config.toml
model = "class-conditioned image flow-matching model"
dataset = "dashed paths with two dots that lie on the same path or on different ones"
train_examples = 147500
image_size = 48
horizontal_flip = true
conditioning = "class"
arch = "dit"
objective = "flow_matching"
cond_dim = 192
targets = ["dots"]
num_classes = 2
cond_dropout = 0.2
logit_normal_time = true
norm = "layernorm"
activation = "gelu"
mlp_ratio = 4
head_dim = 64
fused_qkv = true
qk_norm = false
dropout = 0.1
inner_norm = false
moe = "top_k"
num_experts = 32
moe_every = 2
expert_mlp_ratio = 0.5
experts_per_token = 2
shared_expert = true
patch_size = [8, 8]
layers = 12
width = 128
positions = "learned"
optimizer = "soap"
beta2 = 0.99
lr = 0.0023
beta1 = 0.95
shampoo_beta = 0.99
eps = 1e-08
precondition_frequency = 16
max_precond_dim = 1024
one_sided = false
adamw_lr_other_params = 0.0017
grad_clip = 0.5
magnitude_pruning = 0.7
steps = 12300
batch_size = 256
epochs = 21.3
lr_schedule = "poly"
final_lr_fraction = 0
warmup_steps = 610
weight_decay = 0.1
adamw_weight_decay_other_params = 0.01
Rows from block 3 of a small class-conditioned image flow-matching model, named by matrix and row number. Rows with one number within an expert belong to one neuron, the router's apart. Each number is 50 + 10 x the weight over its row's rms, rounded and kept within 0 to 99. All counts start at 0.
After each expert's rows are labels from the 100 images, of 14848 (inputs lightly noised), where the router gives the expert most weight on average: "responds to" is what is common among them. Only what is clearly more common there than usual is listed. The data: dashed paths with two dots that lie on the same path or on different ones.
# router: router (model.blocks.3.mlp.router.weight, 32x128, trained with AdamW), inputs 0-63
# up: expert up (model.blocks.3.mlp.up, 32x64x128), inputs 0-63
# down: expert down (model.blocks.3.mlp.down, 32x128x64, transposed), outputs 0-63

# expert 22
router.22:60 50 41 47 34 56 70 45 65 54 50 53 48 58 65 61 47 53 50 50 43 53 59 53 64 55 57 31 39 62 56 55 58 39 50 59 53 35 53 55 58 49 50 57 41 66 49 47 47 62 53 55 42 54 38 61 44 39 72 79 35 52 52 27
up.0:50 50 66 37 50 08 50 50 50 50 69 50 33 37 50 50 50 50 61 50 60 50 50 63 50 50 50 50 50 50 41 50 83 34 59 50 50 50 73 50 50 50 50 50 50 50 50 50 50 50 50 50 50 50 50 61 32 50 50 75 50 67 50 50
down.0:50 50 50 72 50 78 37 50 50 50 50 50 50 41 50 50 50 50 50 50 50 50 34 50 50 50 50 50 50 50 50 50 50 50 63 50 50 50 37 50 50 42 50 44 50 50 50 63 50 50 71 50 00 50 50 50 50 50 50 35 50 62 74 68
up.1:50 34 50 50 34 50 64 66 50 50 66 50 65 50 50 50 50 50 50 50 50 50 50 50 50 50 50 50 50 50 50 50 36 67 50 50 50 50 63 27 65 50 50 50 50 36 50 41 50 65 64 57 35 33 50 50 50 50 34 50 44 50 72 50
down.1:50 50 50 50 50 59 50 50 50 50 50 50 59 64 50 50 50 36 25 50 50 50 50 50 33 50 50 50 50 31 50 50 50 50 50 50 50 50 50 50 50 50 50 27 70 61 50 50 50 50 50 50 50 50 50 50 50 50 50 50 50 50 50 50
responds to: short paths

# expert 12
router.12:59 40 51 42 38 54 76 55 68 48 57 43 47 49 56 60 42 54 49 49 40 44 58 47 53 68 50 39 43 59 47 56 56 50 49 41 39 43 39 55 54 53 39 59 44 51 58 54 58 60 46 57 38 54 45 49 38 42 72 90 45 51 38 26
up.0:39 58 50 60 26 65 59 50 31 50 50 50 42 78 32 50 32 50 50 62 36 61 50 66 50 50 29 59 50 50 50 59 62 50 66 38 32 50 46 50 50 50 50 62 50 56 50 72 50 50 50 50 50 62 50 50 50 50 50 50 42 50 50 50
down.0:50 50 50 36 20 50 50 50 63 50 50 50 50 81 36 50 50 50 50 42 50 64 50 72 50 67 50 50 50 50 50 35 50 50 39 35 50 50 50 58 41 41 50 50 50 50 45 45 50 39 50 50 50 50 50 50 50 40 50 50 50 57 50 50
up.1:70 50 29 50 46 50 50 50 50 50 50 50 64 59 50 50 50 73 50 65 50 50 50 50 50 50 50 24 50 50 50 50 50 63 50 50 50 29 50 50 64 50 50 68 27 50 50 60 39 50 50 50 50 50 50 50 50 50 50 50 50 50 50 50
down.1:50 50 50 37 23 50 40 50 50 69 50 36 50 50 50 67 50 28 76 30 50 50 50 50 50 50 25 50 50 39 50 50 50 50 50 50 50 34 50 50 50 50 42 65 55 50 50 50 50 50 50 50 50 50 36 50 50 50 50 50 50 50 58 50
responds to: short paths

# expert 31
router.31:56 40 36 49 40 52 65 46 67 55 56 44 45 60 59 56 49 53 54 53 48 33 60 54 57 56 56 29 49 70 50 55 46 53 54 53 36 38 48 52 60 60 45 59 48 48 40 42 47 65 42 58 49 47 45 50 45 36 70 73 38 59 47 33
up.0:61 41 50 50 50 36 50 50 50 50 30 50 69 50 50 50 50 50 50 50 50 50 50 59 34 50 61 50 50 38 50 50 33 50 42 50 72 50 52 50 50 50 50 50 50 50 35 43 50 50 50 50 81 63 50 50 50 50 50 50 37 50 72 43
down.0:50 37 50 50 50 50 46 68 50 50 50 37 50 50 50 50 50 50 50 50 50 50 50 50 50 63 50 50 50 50 50 50 50 35 64 70 71 50 60 50 50 50 50 50 50 50 28 67 65 50 50 57 11 42 50 50 73 28 50 50 50 50 50 29
up.1:71 50 24 44 50 36 50 61 50 50 74 50 20 56 50 50 50 50 50 50 38 20 50 50 72 50 50 50 38 50 62 62 50 50 42 50 50 50 50 50 50 50 50 50 50 50 50 50 45 50 36 33 33 71 50 58 50 34 24 50 50 50 50 50
down.1:38 50 50 50 50 50 50 50 50 50 29 50 50 50 50 73 50 50 63 50 50 24 50 50 50 50 50 50 50 50 50 55 50 50 50 50 50 38 50 50 68 50 61 59 50 50 50 50 50 50 50 96 50 50 50 50 50 70 50 50 28 50 50 58
responds to: short paths

# expert 17
router.17:59 41 40 40 40 54 60 46 67 45 63 42 37 51 55 56 45 58 51 44 47 31 54 50 49 58 52 40 56 55 55 67 54 42 60 48 40 47 51 44 57 55 39 55 38 51 34 44 47 49 37 64 40 49 45 60 40 44 69 73 38 52 31 26
up.0:73 50 50 50 50 50 62 50 50 50 50 50 50 42 50 50 50 50 50 32 69 50 38 50 73 50 50 58 50 50 50 74 50 50 78 50 50 50 75 50 50 24 50 50 76 50 50 50 50 50 50 50 50 50 50 50 50 50 50 50 50 39 50 50
down.0:50 50 50 29 43 50 50 37 25 50 50 50 50 50 50 50 50 50 50 50 50 50 50 50 64 37 40 50 50 50 50 80 50 50 50 30 50 50 50 41 66 58 50 50 50 28 50 27 28 50 24 50 50 42 50 50 50 31 50 50 50 50 50 50
up.1:67 50 50 50 50 50 50 50 70 50 50 62 66 79 69 50 50 50 50 88 50 50 59 50 50 50 50 38 50 67 75 50 50 50 50 50 82 50 50 50 61 73 50 50 67 50 50 34 50 50 50 50 50 70 50 79 50 50 50 50 50 50 50 50
down.1:50 50 35 82 50 50 68 50 50 62 50 50 21 50 69 50 28 50 39 50 50 50 50 63 72 50 50 41 50 50 50 50 30 50 27 69 50 50 50 50 50 50 42 64 69 50 50 50 48 50 50 64 50 50 50 50 50 50 50 66 24 65 68 50
responds to: short paths

# expert 26
router.26:48 42 58 43 40 67 62 59 67 48 42 40 39 43 56 54 53 36 48 48 50 43 62 53 47 46 43 31 44 53 37 47 57 41 58 36 26 50 61 43 50 50 33 64 36 39 58 42 59 64 44 43 41 58 48 41 60 49 65 59 48 56 34 48
up.0:50 50 50 50 50 50 50 50 50 50 50 50 50 50 62 33 58 50 50 50 50 50 50 50 38 31 80 50 50 50 37 24 50 50 50 50 28 50 50 50 50 42 60 50 50 50 50 50 50 66 50 50 50 50 67 20 67 50 50 50 50 50 50 65
down.0:50 41 50 50 50 50 32 58 50 50 50 54 39 50 50 50 70 50 37 50 50 28 66 63 68 50 59 50 62 66 50 50 50 50 39 43 60 50 57 50 50 50 68 50 50 50 62 50 43 69 50 70 26 50 50 53 39 74 50 50 35 50 67 50
up.1:50 50 50 61 50 50 50 50 63 41 50 50 50 50 50 50 50 50 50 50 50 32 50 23 50 50 50 50 29 50 50 50 50 50 50 39 50 50 32 50 50 37 50 50 59 50 50 50 50 50 64 64 50 50 33 50 32 50 50 50 74 33 50 50
down.1:50 64 50 50 25 50 50 50 68 50 50 50 50 61 50 50 50 57 50 50 50 50 50 68 50 74 50 50 50 50 61 53 61 34 37 50 50 33 62 50 50 50 33 50 70 40 38 50 50 50 50 50 73 39 39 50 50 58 50 54 42 50 50 32
responds to: short paths

# expert 7
router.7:47 51 55 44 56 60 29 42 27 55 49 46 74 57 46 58 51 39 48 56 49 59 62 40 52 54 48 51 34 32 42 52 57 64 48 55 69 52 68 48 44 69 37 36 69 55 63 55 41 50 33 32 52 47 47 47 48 39 33 57 55 33 52 54
up.0:61 66 50 50 50 50 50 50 28 50 50 50 34 50 50 67 50 50 50 69 61 38 62 50 66 64 50 69 26 68 66 50 40 50 50 69 50 70 39 64 50 77 50 50 50 50 50 50 73 50 50 50 50 50 50 50 50 50 50 63 50 50 69 50
down.0:35 64 50 50 50 42 50 44 50 70 32 50 54 36 50 50 50 50 25 50 50 50 50 50 50 50 69 15 67 66 50 50 50 50 50 50 50 50 68 50 50 50 50 62 50 50 44 50 34 50 50 50 50 58 50 50 50 31 50 34 63 50 37 50
up.1:50 50 50 50 24 80 50 50 50 50 50 50 50 50 28 50 59 50 59 67 50 50 50 50 50 50 24 68 50 35 61 76 50 50 50 50 50 50 69 50 50 50 77 50 70 50 50 50 50 50 36 50 50 39 50 41 50 50 50 50 61 39 50 50
down.1:64 50 50 20 50 28 50 50 50 40 61 60 41 50 50 69 50 50 50 38 50 50 35 50 50 50 68 64 50 50 50 50 61 50 50 50 50 50 50 50 50 50 50 50 34 50 43 50 50 50 39 50 32 35 50 27 73 50 50 24 68 50 50 50
responds to: many distractors

# expert 13
router.13:66 40 40 36 65 60 50 38 72 49 37 56 35 40 56 67 44 44 45 57 51 61 54 61 48 49 53 62 63 57 44 58 58 47 67 38 48 58 52 45 56 60 51 54 31 59 41 33 44 41 36 49 47 41 55 58 65 54 55 61 37 59 54 39
up.0:50 50 57 50 29 63 50 69 50 63 50 50 50 75 50 66 50 50 50 50 50 50 50 50 50 83 41 50 28 40 34 50 60 50 50 50 50 62 50 50 50 50 50 38 50 50 50 50 50 50 50 50 50 35 50 50 50 50 50 64 50 50 50 50
down.0:45 50 50 68 50 50 50 50 50 50 34 50 50 50 50 50 50 50 67 50 50 21 50 50 30 50 50 50 50 50 66 50 38 38 50 50 50 50 50 50 50 50 50 50 50 50 50 50 50 50 50 50 50 50 38 50 36 50 50 50 45 36 50 50
up.1:50 50 50 50 50 50 50 50 50 50 50 50 50 26 50 50 69 50 50 50 50 31 50 50 50 76 38 50 50 50 50 50 50 50 50 50 50 24 50 50 50 59 50 50 36 70 50 50 50 50 30 50 50 29 74 50 50 50 50 61 50 50 64 50
down.1:50 50 56 50 50 29 27 41 83 50 50 50 50 50 32 50 50 50 50 57 36 50 65 50 63 50 50 22 50 59 50 50 56 50 25 24 50 39 50 50 50 50 50 50 50 50 62 29 50 50 50 62 40 62 50 42 37 50 25 55 50 50 50 50
responds to: short paths

# expert 4
router.4:56 42 50 49 27 49 73 44 69 43 51 40 36 56 63 61 48 57 48 59 42 39 62 46 65 50 45 39 48 64 56 58 52 52 53 39 42 45 48 54 64 55 39 61 49 52 38 47 51 59 51 53 35 58 47 47 50 35 69 66 41 58 44 34
up.0:41 50 50 50 50 50 50 29 50 50 50 64 50 20 67 50 50 45 50 63 35 50 41 50 42 44 57 50 39 50 64 50 36 50 34 60 64 19 38 50 34 50 65 62 62 72 50 50 56 33 50 30 50 50 39 66 50 50 50 50 50 71 64 50
down.0:50 25 50 50 50 50 50 50 50 50 50 68 50 35 73 68 77 57 59 50 50 50 50 60 50 50 50 50 50 50 50 50 66 42 40 50 71 44 50 50 50 40 50 65 50 41 50 50 50 62 50 89 50 50 50 53 50 50 50 50 50 55 50 50
up.1:61 50 43 44 50 72 62 37 50 42 30 50 41 35 39 66 50 50 58 50 50 50 50 50 50 67 29 50 50 50 36 50 50 50 31 65 34 50 50 50 50 62 50 70 50 50 50 50 50 70 50 36 46 37 32 32 33 30 50 50 33 73 68 68
down.1:37 50 70 50 50 50 50 50 63 50 50 65 30 38 50 41 50 50 50 50 50 50 50 50 50 69 60 50 50 50 50 50 50 50 50 58 50 50 50 50 50 40 50 30 50 50 67 50 50 50 68 50 50 36 35 50 50 50 61 50 50 50 50 73
responds to: short paths

# expert 8
router.8:37 58 62 32 64 40 41 53 54 58 49 55 35 39 38 64 54 50 46 47 55 51 69 39 42 59 46 80 63 63 53 54 39 54 51 58 41 59 44 43 45 48 65 24 48 58 44 55 65 42 42 55 64 36 48 80 66 56 60 55 49 54 57 63
up.0:50 50 50 50 23 50 50 50 50 50 66 50 50 31 50 50 29 50 78 75 50 50 50 63 50 72 50 29 50 65 29 50 50 50 50 50 50 25 50 50 79 50 50 68 50 50 50 50 50 75 50 34 50 50 50 50 50 50 34 50 50 50 30 50
down.0:50 50 50 34 50 34 22 50 50 50 50 50 50 25 50 50 50 50 67 50 60 50 50 23 23 63 50 39 50 50 68 50 50 33 50 50 50 50 50 50 50 50 50 42 50 50 21 50 50 50 50 50 50 50 50 50 50 50 50 73 50 50 50 50
up.1:50 74 83 50 50 72 69 62 50 50 50 50 50 27 50 50 64 50 50 50 80 63 28 50 50 50 50 34 50 50 50 50 50 50 50 50 50 40 50 50 50 36 50 50 57 50 39 50 50 59 50 50 50 35 20 50 50 62 50 50 60 50 50 38
down.1:50 50 50 50 50 50 50 50 50 50 50 71 50 50 50 50 50 50 65 50 50 50 26 50 50 17 50 50 50 29 50 50 50 50 78 50 31 50 50 50 64 50 25 33 35 50 50 50 50 50 50 50 66 50 50 50 50 50 50 50 69 63 50 50
responds to: many distractors

# expert 15
router.15:52 33 57 35 33 50 53 53 76 60 57 49 45 54 64 66 50 56 46 44 59 44 50 51 59 55 57 33 53 58 50 55 47 46 57 47 47 55 48 50 65 50 40 61 41 61 39 41 41 48 45 55 33 54 53 56 58 33 66 75 40 55 36 35
up.0:50 50 50 50 65 58 50 50 50 50 50 60 50 50 32 50 36 50 33 50 50 50 50 50 61 50 67 50 50 50 50 50 60 60 59 50 79 32 50 50 50 50 50 50 50 50 20 50 50 50 50 29 50 50 50 50 50 68 50 50 50 40 50 50
down.0:50 50 26 50 50 50 50 50 50 50 69 50 50 50 50 50 64 50 50 68 50 65 50 50 50 50 50 50 39 37 50 50 30 50 50 50 63 40 50 50 50 50 57 50 50 50 50 31 50 50 72 50 43 50 50 64 50 18 50 50 50 50 50 50
up.1:50 50 50 66 50 50 50 50 50 50 66 65 50 50 50 50 50 72 64 71 50 50 50 68 50 50 50 50 50 50 50 50 50 50 50 40 81 37 50 50 50 31 50 74 50 78 50 50 50 50 50 50 50 33 50 79 50 50 50 50 41 50 62 50
down.1:50 50 50 50 50 50 50 50 33 50 50 50 50 50 50 50 50 50 50 50 67 50 75 73 50 50 50 50 50 50 50 50 31 50 38 50 69 50 50 50 50 50 50 50 50 72 50 50 50 50 63 50 50 50 59 50 50 50 50 50 50 50 50 50
responds to: short paths

# expert 0
router.0:47 48 47 31 64 18 50 44 69 53 45 47 61 52 39 56 48 54 44 48 49 41 46 39 50 48 51 25 64 52 47 44 33 65 50 57 58 42 51 54 46 63 48 30 59 42 55 42 41 42 46 54 57 39 62 64 64 54 43 57 46 44 49 57
up.0:50 50 43 50 27 78 20 50 50 50 50 50 50 50 50 50 50 50 50 50 50 50 50 74 50 50 50 76 50 30 50 33 38 50 50 50 28 50 50 50 31 50 50 68 50 20 40 50 50 50 50 50 50 50 71 38 78 50 50 50 50 50 50 68
down.0:50 50 50 50 19 21 50 50 50 50 50 50 50 50 50 50 50 50 50 37 50 50 50 63 50 50 50 50 63 50 50 50 50 50 50 33 44 50 37 50 50 33 70 82 50 50 50 50 50 50 50 50 50 50 73 50 50 50 25 50 50 50 50 63
up.1:50 50 50 72 44 50 50 50 50 50 50 50 50 50 75 50 50 33 50 22 70 50 41 50 50 50 50 86 50 68 50 50 50 50 50 50 50 50 50 27 50 50 50 50 50 50 50 50 50 50 50 72 50 50 50 21 50 50 50 50 43 50 50 50
down.1:50 50 50 50 50 50 50 61 63 50 50 50 50 50 50 50 50 50 50 50 50 50 68 50 50 50 50 50 50 50 50 50 50 50 39 50 40 50 50 60 50 50 50 50 50 50 75 66 82 29 50 50 50 50 35 50 50 68 50 50 30 50 50 66
responds to: many distractors; long paths

# expert 5
router.5:45 62 42 46 63 41 43 67 44 49 45 24 66 43 47 45 37 61 57 37 39 56 35 35 63 43 44 53 41 42 43 29 59 50 46 65 41 37 32 59 54 48 53 52 66 48 57 59 36 45 58 46 56 34 48 36 49 51 45 35 56 39 40 58
up.0:42 50 72 50 50 50 50 62 50 67 50 50 50 70 50 50 50 50 23 32 50 50 50 50 50 58 50 50 50 62 43 69 50 50 50 50 35 64 20 50 50 50 37 32 58 50 60 50 50 42 50 40 50 37 50 62 38 50 50 50 50 40 50 50
down.0:50 35 50 50 50 31 50 50 50 36 50 50 29 72 50 50 50 50 50 50 50 50 50 50 28 50 50 35 42 50 50 56 35 77 59 27 50 76 61 63 50 50 50 50 30 50 35 50 50 62 61 37 36 50 50 50 50 50 50 43 50 63 65 50
up.1:50 39 50 33 50 50 38 50 50 50 50 30 50 50 34 50 50 69 50 50 34 50 50 30 50 36 23 50 50 33 50 50 50 50 50 50 50 50 27 73 38 50 50 50 50 50 50 50 50 50 50 67 50 43 50 50 50 50 50 50 33 50 34 50
down.1:50 50 50 50 26 50 50 32 50 50 50 50 50 65 67 50 50 50 50 50 50 50 50 50 50 50 50 50 50 23 50 50 50 67 50 13 50 50 50 50 50 50 50 80 50 50 50 61 50 50 50 50 50 67 50 33 50 50 50 50 50 50 50 50
responds to: many distractors

# expert 2
router.2:45 41 48 29 76 49 52 48 57 47 33 47 67 44 55 59 40 49 40 52 59 60 40 63 28 57 54 31 41 52 46 49 44 65 68 58 73 46 65 41 53 43 53 47 52 42 47 37 43 41 65 35 59 40 54 53 61 60 43 53 45 42 53 59
up.0:50 28 50 50 50 50 33 50 67 50 50 50 50 50 50 50 50 66 50 50 50 50 50 50 50 50 50 33 50 50 50 50 41 50 50 50 50 50 74 22 29 27 50 32 50 28 50 34 50 50 50 50 73 50 50 50 50 50 50 50 50 50 50 42
down.0:50 50 50 50 50 50 50 50 50 50 50 50 50 50 50 50 50 50 50 50 50 50 50 50 50 50 50 50 50 50 50 50 50 50 50 50 50 50 50 50 50 50 50 50 50 50 50 75 50 50 50 50 26 50 50 50 50 28 50 50 50 50 50 50
up.1:50 50 17 50 70 72 50 72 50 50 50 50 50 50 34 50 50 50 50 50 50 65 50 35 50 50 50 50 50 19 50 81 68 50 61 50 50 50 50 50 34 50 65 50 50 50 50 50 67 66 50 50 50 50 30 50 50 50 50 50 50 50 16 50
down.1:50 50 50 50 50 26 30 38 50 50 50 50 31 50 39 39 50 58 50 50 50 67 50 61 63 62 50 39 50 35 37 50 50 50 50 31 50 74 50 50 50 50 50 61 50 50 50 50 38 50 50 29 50 50 50 50 68 50 50 29 50 69 50 33
responds to: many distractors

# expert 6
router.6:56 48 46 44 55 38 52 45 73 52 42 48 52 58 67 57 62 56 49 61 44 52 52 55 76 50 56 28 34 56 61 50 52 61 47 60 49 47 55 53 54 56 55 54 52 58 39 52 40 55 40 67 49 52 35 70 48 28 58 65 42 55 63 43
up.0:50 50 50 50 50 61 66 50 50 50 50 50 38 50 62 50 36 50 50 50 72 36 50 50 50 50 50 39 36 50 50 50 69 28 50 50 82 50 62 63 73 50 31 66 63 62 50 50 50 38 62 71 36 50 50 34 50 50 50 50 50 42 82 33
down.0:44 50 50 50 63 50 23 50 43 50 81 50 40 50 66 31 50 50 50 50 50 40 50 50 59 62 50 29 29 50 50 50 29 50 50 50 74 34 39 67 50 50 50 50 75 50 39 50 66 50 70 50 50 50 41 50 50 50 50 50 23 50 65 39
up.1:50 69 50 50 50 50 50 59 50 50 50 50 50 50 50 50 50 50 50 71 50 50 50 69 50 50 50 50 50 50 31 50 50 26 63 50 50 50 50 50 63 28 66 31 50 50 50 29 50 38 50 50 37 50 50 50 50 50 50 50 50 50 28 28
down.1:50 71 50 61 64 50 73 35 50 73 60 50 38 50 50 50 66 50 50 50 50 64 50 50 50 50 50 50 20 50 50 62 50 64 64 61 50 50 50 50 50 50 41 37 50 50 50 50 50 50 50 50 76 50 50 50 50 50 50 50 50 50 34 50
responds to: short paths

# expert 30
router.30:39 41 45 49 40 68 65 44 59 50 54 43 55 68 46 62 43 58 49 47 46 52 62 42 58 69 51 56 52 64 45 47 52 47 58 56 59 48 46 45 57 69 35 17 47 54 44 58 50 63 40 54 51 56 53 50 49 78 65 70 38 40 32 50
up.0:50 50 50 50 50 35 68 74 40 50 50 50 59 50 50 50 61 61 50 50 34 50 31 57 43 50 50 37 50 50 50 50 50 64 50 50 50 37 26 50 62 50 26 59 42 50 50 63 50 44 29 50 50 58 50 50 50 26 39 50 29 50 26 50
down.0:50 50 50 73 50 50 50 67 23 50 50 50 50 50 50 50 69 50 50 50 50 50 81 37 68 71 50 50 50 50 50 63 23 50 43 59 50 50 23 50 50 50 36 50 50 36 50 50 50 50 50 50 63 50 39 72 50 50 60 50 50 50 50 50
up.1:66 50 57 50 56 50 50 39 72 50 50 50 50 50 50 50 35 50 50 50 60 57 50 50 50 50 50 50 60 30 16 50 33 65 50 50 50 50 50 73 63 57 50 46 50 50 46 60 50 50 50 50 61 50 50 23 66 50 39 50 50 61 64 50
down.1:50 34 70 50 24 50 50 50 50 19 50 50 50 72 50 50 50 50 50 50 50 50 50 50 50 50 37 50 50 50 50 50 50 50 50 50 50 50 50 50 50 50 50 50 35 50 50 50 50 50 50 50 50 77 50 78 50 50 50 36 50 36 50 50
responds to: short paths

# expert 14
router.14:56 45 40 51 34 46 70 44 72 50 56 41 48 56 57 65 38 55 61 56 48 41 68 47 63 53 55 38 53 61 58 59 51 44 62 50 43 51 48 46 63 53 38 54 53 56 53 50 54 52 46 60 49 53 44 55 44 41 69 68 36 47 54 32
up.0:63 42 36 46 50 79 39 50 58 50 50 50 61 65 59 73 59 67 50 50 38 50 69 74 45 50 50 50 50 34 50 50 26 50 40 50 50 59 50 50 60 39 50 50 50 37 50 50 42 50 30 50 30 67 50 61 50 63 40 50 18 59 30 57
down.0:39 50 66 50 50 50 70 50 20 64 50 62 50 64 50 27 50 50 68 50 50 50 50 68 50 72 50 50 71 50 50 50 50 50 50 50 50 50 50 64 50 50 50 40 36 50 50 50 50 66 37 50 76 50 61 58 62 50 50 50 35 50 50 50
up.1:50 50 40 50 37 50 50 50 50 39 50 50 33 50 50 50 27 50 77 50 50 57 50 38 50 50 58 38 50 29 34 22 50 50 50 50 50 17 46 50 50 50 40 50 57 62 36 31 29 50 50 50 55 50 31 69 66 50 50 50 50 40 50 50
down.1:62 50 50 23 50 34 30 50 50 57 50 50 50 50 76 50 50 41 50 50 50 50 70 50 36 50 50 64 50 36 60 50 50 50 50 50 62 33 67 50 50 50 39 50 50 50 25 50 50 50 50 50 25 50 50 50 50 50 33 50 50 20 50 69
responds to: short paths